Rows from block 7 of a small image classifier, named by matrix and row number. Rows with one number within an expert belong to one neuron, the router's apart. Each number is 128 + 32 x the weight over its row's rms, rounded and kept within 0 to 255. All counts start at 0. Numbers have three digits each. After the name is the row's rms in percent of the matrix's.
Before each expert's rows are labels from the 100 images, of 14976, where the router gives the expert most weight on average: "top examples" is what is common among them. Only what is clearly more common there than usual is listed. The data: drawn small creatures on textured ground. In brackets: how many of the 100.
# router: router (model.blocks.7.mlp.router.weight, 64x128), inputs 64-127
# up: expert up (model.blocks.7.mlp.up, 64x64x128), inputs 64-127
# down: expert down (model.blocks.7.mlp.down, 64x128x64, transposed), outputs 64-127

# expert 19
top examples: green (90)
router.19 091:164125155060132102149150130143094117115135063179086125135108135143147122157108089145122096118079148174102149121163105155144150166159121097141127109122167120107116157125186130110122155106147135
up.0 137:120159136147196094129123134140067166105112124162095089156069136160132091154090097177135108087111117133076192161113093112147198122122152135140074124130131099145155179113173149143060165099142147
down.0 168:066183117185093101127129082156136141090141160106155094127160139159111142135092150131138181120094158116164123146117102075110154103123144166095140089148129129155153068114095121188076171173083216
up.1 092:144141110144096082126170105135144164165082170181109110098132139187092096116164115095128093192155075079144099129166179128127128104136124164145101172160104194098140117186120101178123106161083115
down.1 096:117111068154110054133125104148117176122156119109159169157172177134121131140094137109104137165093180133145120172113091150110117131148086132094117062166185112158096123134109176100105108098169171
up.2 109:170079161085092143168119176158154067126155110113091162164132080079180137098168095114123114111113119163145091098134146175159097159163138083135175140137140106084092140099143084074140103105132080
down.2 082:153056106104086163165114161136202138178143108084157178099170088086139175090164138099117123120148138125136084121103141196120074138144117105131161158146132140093102096117087098068164108128150067
up.3 068:128130133198106068159167094150130191115064149108116123140140160177080105094137172110142088168100095140135088106149095117109130078167145143131078168186127173122174122157084097135085128161055133
down.3 074:112109061135149070113108104154131158149146152109131136167153142117126116145147109116120139152103166124130154211087080161166115141149071147108111060166175131109111172154131126126099134078167128
up.4 103:169079161083092138168115177158156071125157104115091159163134079078177137099163093116128116111106124166138091104138146177160097156167136081144169139139142107083089139097149084076139106101131085
down.4 081:156057107104077165166112164135199133179137115082158170110172089090141176090166133099122125127146141133143072108111143198125077131151119098126175166157126139092105105123087100063160101134146074
up.5 120:117159138150188097119141129140072168106108128172088081152067147159137089149100094178153102102111110135085189168115098105142199124127164139133076134122122106139162179115178146148050167096141144
down.5 145:070181113181096089133128090158135146096148157094151099136168145148112140129087150126143179125099168119166118156119096080118148103119135171095138078149142125161149071111098125177074170167088214
up.6 102:168081160085092140168111177162155069130158106108091160162131080081177138096167089114123114109107117165139097097135140174157097154166138077140174138136143103078091139096152079077139106105132079
down.6 086:155059105101077156169111164138203131166138105078163164107169090089142174091164134095118131125145136122131072101106148194117075140141118107139168163157134149092103099123082104070162113140151073
up.7 073:126135145179160112132149086185102169098124103113134115127099090196099129157089158144139129110145080113091153134090085130113214131150213108177118134147137136108197141113143105160071149134088172
down.7 086:069140080174096064135060091181142138120156150111136098138154103139155119155140165156127145066092145099161151147078091125149160121170086165125091080174154137095154116132130096155095149117099161
up.8 118:122150143167182096128135105151083190111120106153106090152091140168122096167091121166140112097113104119070179168107081121130208133143170141134080126144146113148186169114174148159055172107136168
down.8 131:066172109186093084140106091186141141090151142096153097140153111162127150149102137137132184090076154119155118145093086094127163096138142161125139080144142120132147089113112085171092160157082205

# expert 6
top examples: pink (85)
router.6 081:166105162091174160072139134094074077140142148118153168090139124125138125152113148147098073160187070118091152117199152101134118175141159079126137142115178072141127124116159180111132188116140123
up.0 089:134114154177108188149139160098143147137108134161101110145121087117171104096132097125148180135218096106110109174122138092142100152073145182110179127108062124171110084132127147122124094143127100
down.0 092:114073080123155147133073161139127157118170116151145132124154118149203098101162105181088130068127148116104184119128125201127109128153096115097100057131141107139115149101161151099154155062187074
up.1 118:124167161140103163124130119148148111179103112098189117089137108064128203129120132106142195130171126154167130106164147080071091088072142123143192160110109108107134068158097079164165103202110152
down.1 135:141101088046146105093071127144140110150177108145133115108097098116161129180162090164092093082128112129126168159122142183122139125172097080145093138128122112062125189131200098152170146095171069
up.2 084:160124157158103184132121156110146111174102135139146117125112090101136126103134097105145185131207105115129117155170184102130052147072128158123186126116067131150118075151113134119138085163096090
down.2 097:111086063097153125127062175159140131160153131135131141099145113121189104086174088184081121069125159122113183112129138209123110120168089096116108090149123111105096166096159137113178153073193069
up.3 107:133107151176107195156151159095144151139103110173114107136125097131166100105133112116151163155200104088099105164117136089151103147087160184113167136115073144172105086142135149129123103138123108
down.3 102:109078099121143143124076160122125156119148116149143123114157120168193092110161095174084126062091170117112184115147118178144110129155085138085112052141144110149105138115164155098152168066175087
up.4 101:158098148113076134128129136130163100104162145062088173180136120081127151125131148113165097135101118176156054092123140172146103175170144081092143131127187097119096102091134137094128131111139138
down.4 108:149076092061149143107102176158115115153165120071134192112104098105150162128134126142110109091142133150106146122120080184086138115161130020147123155097129112095146177076145086083181118102170117
up.5 116:145097159189109181149142158086138153131116117173096120154112088143170097093137111135157160136186089110086122170120123096151115143095166176115148132104055109193113080115137158106109115124122093
down.5 117:111081090132137127144076151126129153121157097141147142127156140163186091099164129178085131070091172121112171105137127186128109130164094139100105046145160098181099148096170176097150157064166086
up.6 112:140111152175113187152145153092149155133113116174109107141119091141174099110134108129147168143195097088094119170121130093154107143087160180106168133110071138179106084128127160121113109135135103
down.6 102:111084097127150146127080160132121154102158105142154132115159118163190091112168111164078135066091157124118174109140122185142101133154091129089108050139155117154104143109158176094149168073178080
up.7 103:134115158177108193146154137095143150135108124159102106147116093126168099095135112131147164146208089084102109163125138089144110147089161178110178140105070132170109091131130154125120108138124101
down.7 103:115079090125158149126076159138101154112158104155136123123156127164197093109167110165086135066101158132108178123140128180146108120167103126094102049147152106148105148107165168098166171070175076
up.8 095:121102132144218159141106154104070158106120133146055108165086106132157084100147106168166129086100122170075183131085096167130158087145164119114115128124083119149158248069160125078096162069135097
down.8 103:107070081125153114113147180111141159122122129136148163151148204132074106132128141117118109121138135103102131159098109161104173144144147157146075132126166123122135164099125199118093167101196097

# expert 15
top examples: yellow (78)
router.15 084:157115192091146172085154127140087091140122170110152171106177150151107153155125148123104090157157099101093146113206159105128116135135156102098119121173200087116095128166167161131150166099137134
up.0 043:125122091112134115079114105141174168168141130106136124124140123126084129146106130101143123079201126172145126196084083138098113124135101117149128159097113198118190129128102116123077134109143124
down.0 036:116118098067170175045106080099099146091174198129127137160126170141134132184109131151140060106094083163147163166127086130124138101150131079075104118081175098171116133117149115048161163082165127
up.1 028:130109074134166175084117132121105110128159069109126152100071127126130120150089115144141141102165158110161160154110115094103130178125116139175138100092063155173175138096121165192167111105136148
down.1 027:102152088157117151129143137122020091093127105142197085069133147099107151108134095105086178098143144131167155108123173170126086100156081070115113158172088164142095125162177108159134139132083129
up.2 155:141120150130194155168111133092052124092089108126087108138098124126169101129093108169123155103078166169082186124146101123128122092105089116082132089101137075210131187104181143087138134070134123
down.2 156:119112144178070154151130163098174184148099078156126092174135112129154097113186147114162129137128062094094073122044140122169142145125163151166129160162100158130131077155119132149115134143117086
up.3 041:085117078093227125070123133153038143106155144129133137093057124078126138171121135149124159057164122144142181135106166130118139132100092129142127161089103177141149183095161144142159103131163119
down.3 034:152166150126129113131163090121115134145116128143177110104075176145089165161119155097104151158141125084143127144105190152115079142139165108073139137164159170114080061120090145159132082169113169
up.4 103:090158079142147103105168099128109132133149192134154076100196162136060132119090121124141139173138178082169119146126148121164087119090091166075138101159127194171144104114104147141064131134119195
down.4 111:174112085095139090149124100094115121149168061111162192123143155132122081141100171081083113156151136107089091140145145174147131168120088111184130080152187127118122184163148193114125135095195119
up.5 101:099124082047165090103107135152083126129146156156083118142117144114130119167113080156151133128100180130118156212138102144113155110105104134101104100089139126158143175092165136116116135076216155
down.5 090:158124117116036129178157171103145121177135049123160145123104095128161134181155153121144139159142062097103085111103145107144119137079142125216155146142163139094095082162128123141154096176158124
up.6 038:130156049085207120111185152143042134124149134127136157114110143110113134170116120116095164131125135090132195136143144124119117156071075091103124135068102164173149158089169146115134090097163185
down.6 030:156100140155083090192143145102106202169098088193143130138083131120164126086141190087115168125109080115144091160098176161093117137161127120104114145157193134144100067164089133135072118142088141
up.7 030:124138066108191141124166119136031135109163081106077109118065148084177161157091129119119149089157153135118243141117138106091120139121101135117144147093105171172122162146144142122146092124169143
down.7 027:105098106156088122168168140098097197123095126132224075091160135137153134135134105069111149174081150106141100101128159101125111150074156105161174145156168140134064087117140109188147139201129109
up.8 036:127141120142165169100081086107159188141110119079148137132179143131082134128086174120144137056163118100142114195072079106122093109151107131080125133165132195137165147107085140102117164142147176
down.8 032:141060107059159151128118116158100110107165116125133120133132128150149148155130143106165142116146140175141140183137101160116103082148114137139078120136142107186133108128087148081168115086174116

# expert 28
top examples: white (63)
router.28 191:127148041178102042191147114161140174100109151119095131163089091168127103107128105110148170137111125137173121158082121121129122093110115173137150132147093166140120120148079071131121044129093139
up.0 100:147129101154123074156101084169086173131108100088165145131120077179131169173128095096094154095129104109112161165119137144136096115126096136162143091183168089103084177175129095165163082142097134
down.0 096:094142075158108065126097078156175179131138120112170098127171142189110122146138169121097113093104136078132108148106100146119156099146122168153090105201172143090160126159094138193110163163104141
up.1 123:147154123169141077184120091174077176127091101100140112155115073187143123162112090118112150107102116121088169148111111130155115093144095140157143094181157090115106179176164077174154100144081140
down.1 113:102116059160094045121086082185172160132148135110177131124179136169123139131150168118087117088104143086162119142117111157120134106160086154132094097212173141094126119156085117160125141140110131
up.2 100:131136114142068111134185120105192155131085172150068134109106157146109092096174153136175088204124106173181061151170143084106141112137175160081095174114096170144132052155125115132069118136112135
down.2 101:142134115118172094157146161088101151131087150141084122168157185126140075081121090141127101192101180144108147130160129134163104099138104163068107092130128110172111165107151165101082141086147128
up.3 100:132135110139066109137188119104194159130089174150072134105104153149111093098174153138176087201119109175185062151168139088107143114138171159085094177117099170142136053159130114133072124135110130
down.3 105:143131114114169097156145160084096151133090155144082124170158185123139079081118088135128104198103180145103148134153128132158098109134105161068100090130131114172106162105145164097082139093146128
up.4 108:146132096143137064155102091176086170138097103099149127144098075177134134178131081114099146095119105117087165162114133152146116104131089135167137100175161103103100198171162084162172087133106125
down.4 102:098131062166089058115097069160171168125150125110185113119173143177115141148133182119104128107112135082158107144103114141104138104145115156130099099205168149104135103158084135179116148152105153
up.5 099:129135111139065111140185123101194158134088175149070135104109159147108089093174154140176088203119111174180060145171141087104141116135169159081092174118100174144132057156132114135073121135117136
down.5 102:141138119116170092154140162086097148127084154145082130172154185122140077084121090139127105194098182145106145137153127133160100108134106164070107092134132113178109162106148167093085139090151128
up.6 132:146133107136142068167104100169073164143085108095137125144108074167152140165136074119111146098106116126086171144122136146148105089131092128154148094183153078101083185170170078168162091141098121
down.6 120:104115065161080055114094074166183157134160119121184127118175140172112139148145184109096122104114128073158094144113120149113134113153111155146089112205179154097128104160081130164126138148115140
up.7 029:172103149102157118151122207134134064106126143145110122163171134106161106089137069129131124108082168117148125069152144166165116127129107132124125106134139114110119162086129148042110160096138089
down.7 026:173092112119085125153121137154189079136137121099135185131141099112072136127153147084127131176136101120150074103134126148122111158131110078169143168129179196110131099156087076094174087132129095
up.8 092:129135117155066126129182106107196166134080186144065132099112148154118085089162161144181088196125103170182062151177132093105135107144170154080091175121101178140142048159128106132074124126102131
down.8 098:145128110113178095158134153087094168137095148141091125175158184125143080080121091139123105196098189145110146139151128138152092106142106163063105084137128108174098163107149169099084144083140127

# expert 7
top examples: blue (94); butterfly (36)
router.7 089:152100181096160185099146121105060098166118130083162156076165114154126136157107140127105082177145085127082137124186134091141118139149176101113109133173202073105100153157156168118156167109138114
up.0 050:085113056118111110108133130105145135104155144148080105146084115115145137127145114107149138077095119134155119178025141122184135132123078157126195122076109132134141168157132104139150060127147127
down.0 058:178099119164152119072115080164144176131210061098132130132142174163096069150116152176136110191121113117086133129075035146080133151145133050067101137134133116123164168094121128095127190150114145
up.1 062:101123099131141097118104117115144150122129159188089082199106109189148102105174083129148147124151081104153114177093151141174123077102130143146124127111060155090165156118116109082158087136088075
down.1 053:139081124134172114109084103210151149147155128119130130132127158122157108129135140126102118132125153118115129191102031172133163112173084065135130161163170115105205195091121125125102159111119114
up.2 212:108176171158163174122129095126090111088106210070128123124120115080126137052093150139180127100135131185172155085162132092116079106119105100049159119105146140171146146081123132092142132124088143
down.2 228:110095161078142125101118182157105065087131175140118121161138141097159122085154086167134122145089140167165161154158159125114091136126087133068110110089118139153092107127158132049130110072160085
up.3 050:106089126158144162180063130136114164129097106142114092132140099135147101096122096140126113069129149113091143141084104163159144085132115093200127160134056152072179207121127078157114138141097097
down.3 049:144121118087129088157102119148195119127141079212121122064104132112154100169154153151117142166075154134133144129090132169098150111176081095154100188117168140096118151175144110128161087073159116
up.4 147:035129073133110086078080119209127150144158150146133094119154145154143103109148127125127154122140143088200156225091093147092129111126078159129127106129108169092161145154093072156109109135123125
down.4 117:103176130165107177150167078115129106103112168148085080076116100143204094119151134154133153141118105131152136081145145081098112088095110117077168160120060203156148104116131076120147117124080135
up.5 144:080115096098169131125093137099081123095107156128101102108106127173192107069162113196124117102072152124141199142138132152143115061155088139073091138115120109150135178083141109052145147077129085
down.5 154:111118115111128072078148162124109102089144181070131157141165167094098150056130106115113142201125183156178132129153139126114073152121105152094109108138135110151095111120077168089116113126154136
up.6 072:115111056118153077175079156140141161126142087135127106144139141152128142157172077147128135121099186131112143188071072168122147065152114149179066128133118073088109140124107078128162142122151127
down.6 080:113134114127139089034123100180184111096128113167115093113134136177116093163140153116124097160121109123200073143103117158117177140163131132133047142148166189081178145159108098160083160106090124
up.7 083:140126110124160130172061126152141149144113092148145108170159112128123131167129074106120162078142139103115143181108105149129113082143097144146129096119122071059145159115154099157134130125154096
down.7 081:105080105129153083145125133146109135127108112181146095118119147187115095143185149130130069121106090094179107124115139144143201114161113133175069145178135195081144146164128130147110143134132109
up.8 043:075122070116161084094122152132170132125101125177104093147155184113105109101169163150092134113123158077158135124054120123149156076189072147096106125072113119087152125086138133112114158090141105
down.8 050:075092059142158132087184095149147193135156114122120163119133117155152097101117139218113122126126110093147138136162124126091147152149127048138134125183140141066169166073127163135173157150086129

# expert 61
top examples: white (99)
router.61 165:100201093140128059181122109166129175105138111106094125173130182116106128110095101126189128107096174159150146155078093112084120096137131141102133107105128133165138122077128120124058096123146168
up.0 104:124145147163173085122098088185081175105137134091151155161151134148097157146082127122126122072115155163094177160128075119094132122158149103098104094152169094158140158093149139110084161096128177
down.0 098:086130094172114096110101065185129187126172140097144120125131097154116120173117178123118135072110103114148145188076050128136182127153111139146091109148185164125167130145128090146114141096114161
up.1 098:123149151164175080128098090185081179103131132090148155164152130150096155145083131117129124072113154159094172159128076116095129126159147107101102095155171096153140160101145140120079161100124179
down.1 097:080130096178118094110097065178124184125174138096146126127133100152112125166118175121110137071108112120157146191080047132136181127157105138139091104149187165128168136146129091145118142086111161
up.2 110:122148149161171089123096088188081175102139137085152153157156128143106166143078128124127131072115157164102172160126074117093121123164142098097115088149172094158138149096146135113087160098129181
down.2 098:092120095171119097108101070181126182124178133098151120128139095153112122168114179123113137075113105110149138190074045131132181134155112137148088105147186164124171129141130096139117147097116162
up.3 111:125146147159177093122097093187083173104139136089151153160152133150105165142077120126122125074122158158097176161128077114092133117160147096099111091145170093161144151087148144109084162092135178
down.3 106:090129098177115104108102064176128186128171133095148120130132094155115125173113177118119140073109096118146140194066049129131182136152114134149090106153180162126168127142125087147122139096108169
up.4 102:164138136132058106165181122100205163161086132150082137117144162143106074100175153124165083192110134138137066126172120090109138109150159164101085185121121146153148080160138125135090127166117147
down.4 132:151111106093174089177117162104082152144081151115084133162133128104160096078139076141128121154108170158102176152141119161149081108133089145091121103124109111162083193113156129084120109084173093
up.5 086:158159152148055106178183114118210170167081125135092128143140166142103081110152163127169082193101131160118058114165108086116156112165163149107082176135135148132166073149150122159093146164110149
down.5 120:140107084080182101153100138118078160161108159108098144144142135117167111096127087146119133139119175148114185172141099160130079095139070133079121095122132121165079194111160126075135118069188104
up.6 024:150078153122140184148086163149112074130100139135078100162111086073192115094173090175141132106128131160150137103162166150189129108142118108126186133130075120116114134100152070089123157114095030
down.6 024:171093133140075141139121156137190094162139128126096154125158071118152117092175158087123137106131107157182085116147149150160074132136103120146179122160146159145104086150106094084163102093081091
up.7 112:128147151156177100125096090189080170102142142086149154157153127143107167140076124123126129070126155164102175164130074117093122117163142093092120085140170095160140148086145139107091161091133179
down.7 105:092123094172113105108100072174134185128180133096154120126137096160119122173119178119121136079119096116144135194070048125136181140153120135155090109148177165119174121138124090140118149100111162
up.8 114:133149153154172108129098088184084174103145144078153151155159125140114168133075126122121131076123163161104172160131073119093118114165141089091127086141171099162142145082145133101091161090131182
down.8 108:100118098165117113109099073176137174133185131095156123125140093155115129168113179113121139079125092110147134195071046128127173138159121128152091112144178159116176119135121087138124148101111169

# expert 59
top examples: blue (71); spider (34); pink (25)
router.59 092:186083172055138190078150128100068089154128144122133179062138157149098129137076110110117095145187090155080136138156126101123098167145180048124131159111179088135110132135172176115162193102163118
up.0 208:171164148136163156115164075104069157160100163082142157119113082159089142151083170085135126111177071163098136145135164093162077150099127080141177116165164179142110167173108117147159077116095154
down.0 186:148100098141162121103137152154143145148097108183115131125093134151098092152183113140094095120178076091098129134093134177108193126159155112189067184159110156052161190159128121167118122134142078
up.1 071:129120149102137184108083113145097111119127160102126118102141134122192140130114106141136146106141172162163152167186107101111099107123093114070167101100148131184122096098159147039158149068172141
down.1 076:115066126096119129087085205136193101144150116160193179128159174114137143132167124096087124125150170079131101152134123162123126149118122166114068131159177095112100088133099179115138165124212091
up.2 115:147131163118080164165165103104176164166097124168102101099146125140161082103138122113154115163148098120136081166179122090120084117118117152099165139115111174158122069168141121135125138142133113
down.2 103:106077116105178148130071141115111144127146121119140107131159130153200120089143112182075120092101177120098189119137090191157114122163086127087102056138162096159112160102178154088137168045169096
up.3 095:167138160093083142143184106103175158152095125173098119101111138133123085115127125115152088187148088137128074168191137082113096136109127131105150140092120176167122071167146124150127109158128118
down.3 096:103091117097187151141069139109105152121129126123121111147145116143210100074164098195092120105086159129082207117135111185168115107159093121100105082149137104144112181112186141092131154046160071
up.4 100:109128134134145150109069081196104129098143163068145138093163121161170175124119126139117158075122172163182177167166079118082088085160076086085156076115144129139122125093141113067162143076119149
down.4 102:116073103106114123105083175156191091184158098129183169118169164117119153141145126092085107121150162051143089163160105173133129160138100170130053141150179125091117119153112168126142153129176105
up.5 106:144139164110089163146163101111160148159087138146116113085135124124156087108133121120148117175159094135137080177187133080103077110110106144092169132109119178163118068167138115137139134137142116
down.5 108:111079113097195143117063144114111150126150130122148110133160133153199121093141110183075124095094194116089185103144104187153106107161085118085098059140156082146107161095173158087135172049161094
up.6 106:147149161106086160151161104117164151160084133151108115079146129126145089101138108117144114174166094139143082168187139084105072113100108140096169141113109176160116064173140109147133121153135116
down.6 105:102075110097189137130063149114119145137147123124140120132172137150204122088154103179083116093090184123095193111145111183157112109163080120085097060138155083150111159101165156103142169055166093
up.7 100:136151165111072145164159104118187143160093134155105112091145126121149093101146109114148108174155102124148078165189145087120078120098111151093168146117102176149103062166128113154125120158131112
down.7 102:100087112101195131127056145121107140114145127130141108145161125146201104081147105172083112102099190127091190116136112191159114106162084125090088066143156093154111159106175150099134170047164089
up.8 115:135147165114087167136158094120154141166094147142115119074147107128150099109131118129145122167161092127146086175189135079096071104105111142093164139098108176155113065168133101149137128148128131
down.8 116:110076116097189132135077152123119143132154119116141125142165140144194133094144102167082115092086203120103176114144104189151111106170090123087089057138160076156097161101174156093141167052165103

# expert 56
top examples: pink (91)
router.56 088:149116175081185193063153138066084081145123112130164170091104145115124144166127167145073101156152115129074149109164149125148120164148142071134120126129181104116092148142172213126143149107169107
up.0 112:120178126129160186130158168129149112155094160081158142085144099125090164095138108133106140131202126101141144072135183107121105091086159130137195148169092127072124120122075096181122124185107115
down.0 083:142193100117144077117147146107155152167127109115094113138102111172087077108121097108122128102137137109107111110147135160187158170114123183202105131131109162087140201138131120167085130141127124
up.1 058:085154088199067109144149114117162127091099157185119147125139133157123138090194151110128178200142127095177102132157160102112108124105089197148102120171098154120111056189070120143132079151088121
down.1 077:141103112120160102095146156077066093103113147192080128102100146143146063108163123168133096167083103133172178119185166166170165171160116148137084175152122125135151177155161127116147123102097062
up.2 060:136100055140140107139110089127115197139137124099127152163165167159130111127098164102117116100143136115124084182044076161123134144174088146136095115106176173162163140146104134082127097079165173
down.2 054:091122085089122104110126088111119119114129091179168059073071087143110157224131120131141159104150111147153127161097130127110130138102164148111162095106079114136106066172140131173111133158161134
up.3 107:111177129135163166117161163129152120151077166080151140101138104137080152092138116140104143131196135098150146069137174117117110091088164143140187151170089137071125123110073105190112130187091121
down.3 079:126199078098157086116156125109144166172147121090097122142116121177111092110111095124122119098150122100090137126166126169204149158102130186201109131142118153077144180151145149160078130135131110
up.4 031:109131136181146075207027163181032159104097132124153139138146140153132143134107113117128137127110153159146150209108085145056084092134102147093099112107090111147145123084147109120157083132147155
down.4 046:153139137141146085118187079072101119151117153147105133121117162152132073140113187128106125156158109101176149184146117095123139150146114142084093125109162171179103101178146135107121122084133114
up.5 095:117140139199067158150128050103147125126115136138163114109139115140156135104133178090123171151138101119175079128147146090116088113105086150146152087143126165146121056183094122142169087150103144
down.5 116:120115141118158140087063147149147082157124143157107103125124112098167119096186103164134132059148108111121176095103149187161133121154128116166120171169080119051114166128144087167133129147116043
up.6 084:120132093095112137118126130079134101137156055201159103126068138135220105179170130137083129131122087087128124132075173085141149134098100122175113098115095115124114092149169142151198081131145121
down.6 123:136176064089119080056116083131150129162136118100091104142088134109098096152132136085153127097139074113112140191112157157195149172117098149187150140155175153078123152189124107177132090140167123
up.7 102:098116166175179144101087180151097107116084144136136141110132121109156144095161103197129133107137146122120187108143149126083153106113165120100098141110059064106144162073128150108113177140120082
down.7 128:131113127136105105099162116105044129104164145109129168159108125152106113149068183100164144142128110135158124167112136101133113189105112138093117103082185170210099105131142148077142079101162179
up.8 121:113083150105118129079100153160163091083161137121165166152132149100131145144154148149088102144134119155111097130082133134073164094185157105125076140110125089115121103074121156112134158119126129
down.8 149:146097066134114110070124124122137146122179083138145153131110160169092100191118168103101138111109097090108116168097126158158177177136132160158066108138188147130136118147149153111131137102144153

# expert 20
top examples: blue (91)
router.20 087:166078182073159181061149160099074095165131116104134150120110172093123186189096155127115095150135098128083136115172138096137111159114136098142114136085168101172107165160189164151158140093175133
up.0 061:128128087152128092132106175150120082105109145097165127166148175155104157114116078118107119105093181104146139159135130159096109107135142168089121107145107103147118126096128157094101153094157138
down.0 058:139085120095104098123109133173202088110187118115160144090165127148148158175095111116032118147064153162166103137187115121110095142140110153071106059108148072180097069132147114069162139114140134
up.1 148:105079124103091087089154147100191097123131116192132121131152204141130096151176139133135073209083170115156064136163128113105164120168126184097054119125156104139115073143162187140086175127177115
down.1 158:117088110072192128070085154163083084098158163148116133098120127150173134119155099181059118118088140150131198129175144163106147111152116074102089112093119099153124177082188115063161149081137106
up.2 112:101093133112090082096149150116203104122124113179142135140161202126120099142159149118135099198103169120149067140146132109105163106162133184090047135121152104132111054142148188146093169135175126
down.2 121:118111101056197132064096148146072080113169167134141142089125125154170154141135091168042119121116156133133193117171171153108128122138113069095110086091114086154079160077194139054148149074147105
up.3 092:082096126141107091061134117124168141109127150141130107131162191162141102136143175152134086170103133114120091166133104131105124097186143162073064118132138124150129069122151189118076217088166152
down.3 099:104093136063152138092081191161106076082166132133138156128147131144177146155142085178049122123071175149099155127169128141132143134137141103097089099079127070190099140088168161071155147079168107
up.4 074:102086107140161091099121181130129077136148138198093123159141168124133068103140096122129100119117164100141143180125118140140168124149127185126063122104090148154126139098135158089097154069164089
down.4 073:097140117100112112104113128126139060090182159115164150086157143133176164124105097153063127131107191141169148101190179119119084129156133098057135072141140079192048100088152123064125158121082152
up.5 107:123116133174184137107143138139095100051118144116160123130139150163131157090103140164103114103089132125112178096148105121121118127181167110080103084151124078182133165097147141111116182079077137
down.5 113:092130130155109110161122155130142113090129176120124116125163156149168119067113087128106153178068180151159129139191126109141101110126102189081131083134113086207102099103132145081109147104107152
up.6 098:116109117092114105080157167097168115169140114145137161128113191076092116165132132110148128161162122152108069167108122115075154152115151142134101148084134139112130094125151213152099145124241146
down.6 090:116072108088183118048090156157164105109136129159151145090144150148142136140168110186047089162138128121119148116157132159097167107188117102116063116130127099115135161088172141095135185095151097
up.7 079:074101139115066097105141124108176085112133114186099107164154188142140088116166151141167085168102160145185069169141138106148152085151129193089055130112124110143116070146112190150086142132141121
down.7 085:129111117068197164072090178145091076126147149132131155092131146121170154127127069173045126119128159143118179141165155167112104125157117084083111093091082088147093163066182142059136151071166095
up.8 091:096114167162171113063129090134088108048123142136123090142117176130131122155110162187153104120098117156116171131130102116081173134149173114088096116121119101166164160108156150140090176092095163
down.8 102:080137130162140124154112158144130124070137163140111107106131127180184115089118080191081131124078168131153177123204140129145138099153119170093111087131086076173129136098159119093102178094076128

# expert 55
top examples: pink (84)
router.55 084:153089206091163170094140152105081094146148150128131169072104132066140146189110127151138121129153133139078108128178105101094123161106173091122127160096168081118104137144175179123166161110172121
up.0 018:108129017156142119165122123137156145064158175120113103139092124166101111093118118151123134084112151104157181110117101146127183128124117121150063168119089160117174137143085143089118159111122107
down.0 020:151090103088099163176145140076096119113143103125162118082135129126111161201147143112140160097141127160079076104116144098091121092113123104205212109108113126109150107129157135113125085156113144
up.1 115:121082157150124175169133162079121169149105124144105107138128094121172087107123085124153150139158129147076126190097119103135087119096142186085158115101103109187111096122162172111110118091168088
down.1 122:143055129133117138146109139107152144149134048144163135116163111124175097125142108134084157109161124089101120123093139173178089160144095126143139093169142130147077119144166158106162131078169090
up.2 100:098094159169127165176130145083111175149100127127115099128131082131170093101123081112154158134132118148076135199091123108132074130092136193085160105122122099185115091138145175126113111097155102
down.2 122:132052096135129120137093128126164147143138058137183133102164113132178119127163109143071145103162139080120128103096146182175091143150105124145127095188153124137073117147148161111165140093167087
up.3 060:077111127211116082196110121109136215093097121095112105191124132130120111086155104099180155124116099157074135181033098139123082107078141186124140119149118130142120133108111168145102075103142093
down.3 067:161044095110138079151129153098154145138141043111187182072133116134142143134146109134065150104155149108098135120120142157148102134138111106168124079164152104126065143150137131104207113078166093
up.4 053:116087140170099098177116160088178156117104177186102112163131148140143057062188108087160171127123111128164090169101147125105105098103090201096110145125050170133119122161109120118118113129142093
down.4 063:162083142089187151124150130078098122181152039156126126115110162090150103144119099136099131191144131127058169132105112126161114168136095084139133126101182092131118171134205160111119129097196125
up.5 074:111116114172099156133071090160177182155115115113117087122115092148183136124160149169131130085144104094121155116080124154102154100134132101174120143136117157053141151142137076158140143126086119
down.5 078:135120156118136109101125180112135132104103152226094129125113154153133059112168134166146074220091142125135100105147138112140162139151127140112068159098081154124143152120149121104098146096109064
up.6 029:130092105174142166130093164140214175159085151158111124136136095128139096109182107119127143109204074129095099199055102178093121106090134161120107130117051131107120125136136103125102119118162056
down.6 025:121144096134134104112188113091141168179141140151143144134152156148074075022140123091144169156170171139102060145099118123161150087130141165130134135124141162143113115100095178134062143097150176
up.7 125:127101159135120179167127159085124166160114122149101108126128090123186097109123077135151148143157129138078123191117117104135080125086137179091169113098095118179104104124173161108109122092173088
down.7 126:136059136133121149141109133101156140145144065153157132130152104134174088118153110129077144104161125093097126125110141174191098165150087124151139095169151133142094121145159170102155138076158086
up.8 132:131098160137126184166130148084137168156112117143105098136129075124188087107122084145164145138153123141074116193113113108138082122095147175091167114103099104181102101124169162109116134099162090
down.8 125:146060131135117146146113137096151141141135057163148137135163114143173087113154118131093134109155114091100115117102148184189105167159094138151137101171150137150091122152159173103155140071163083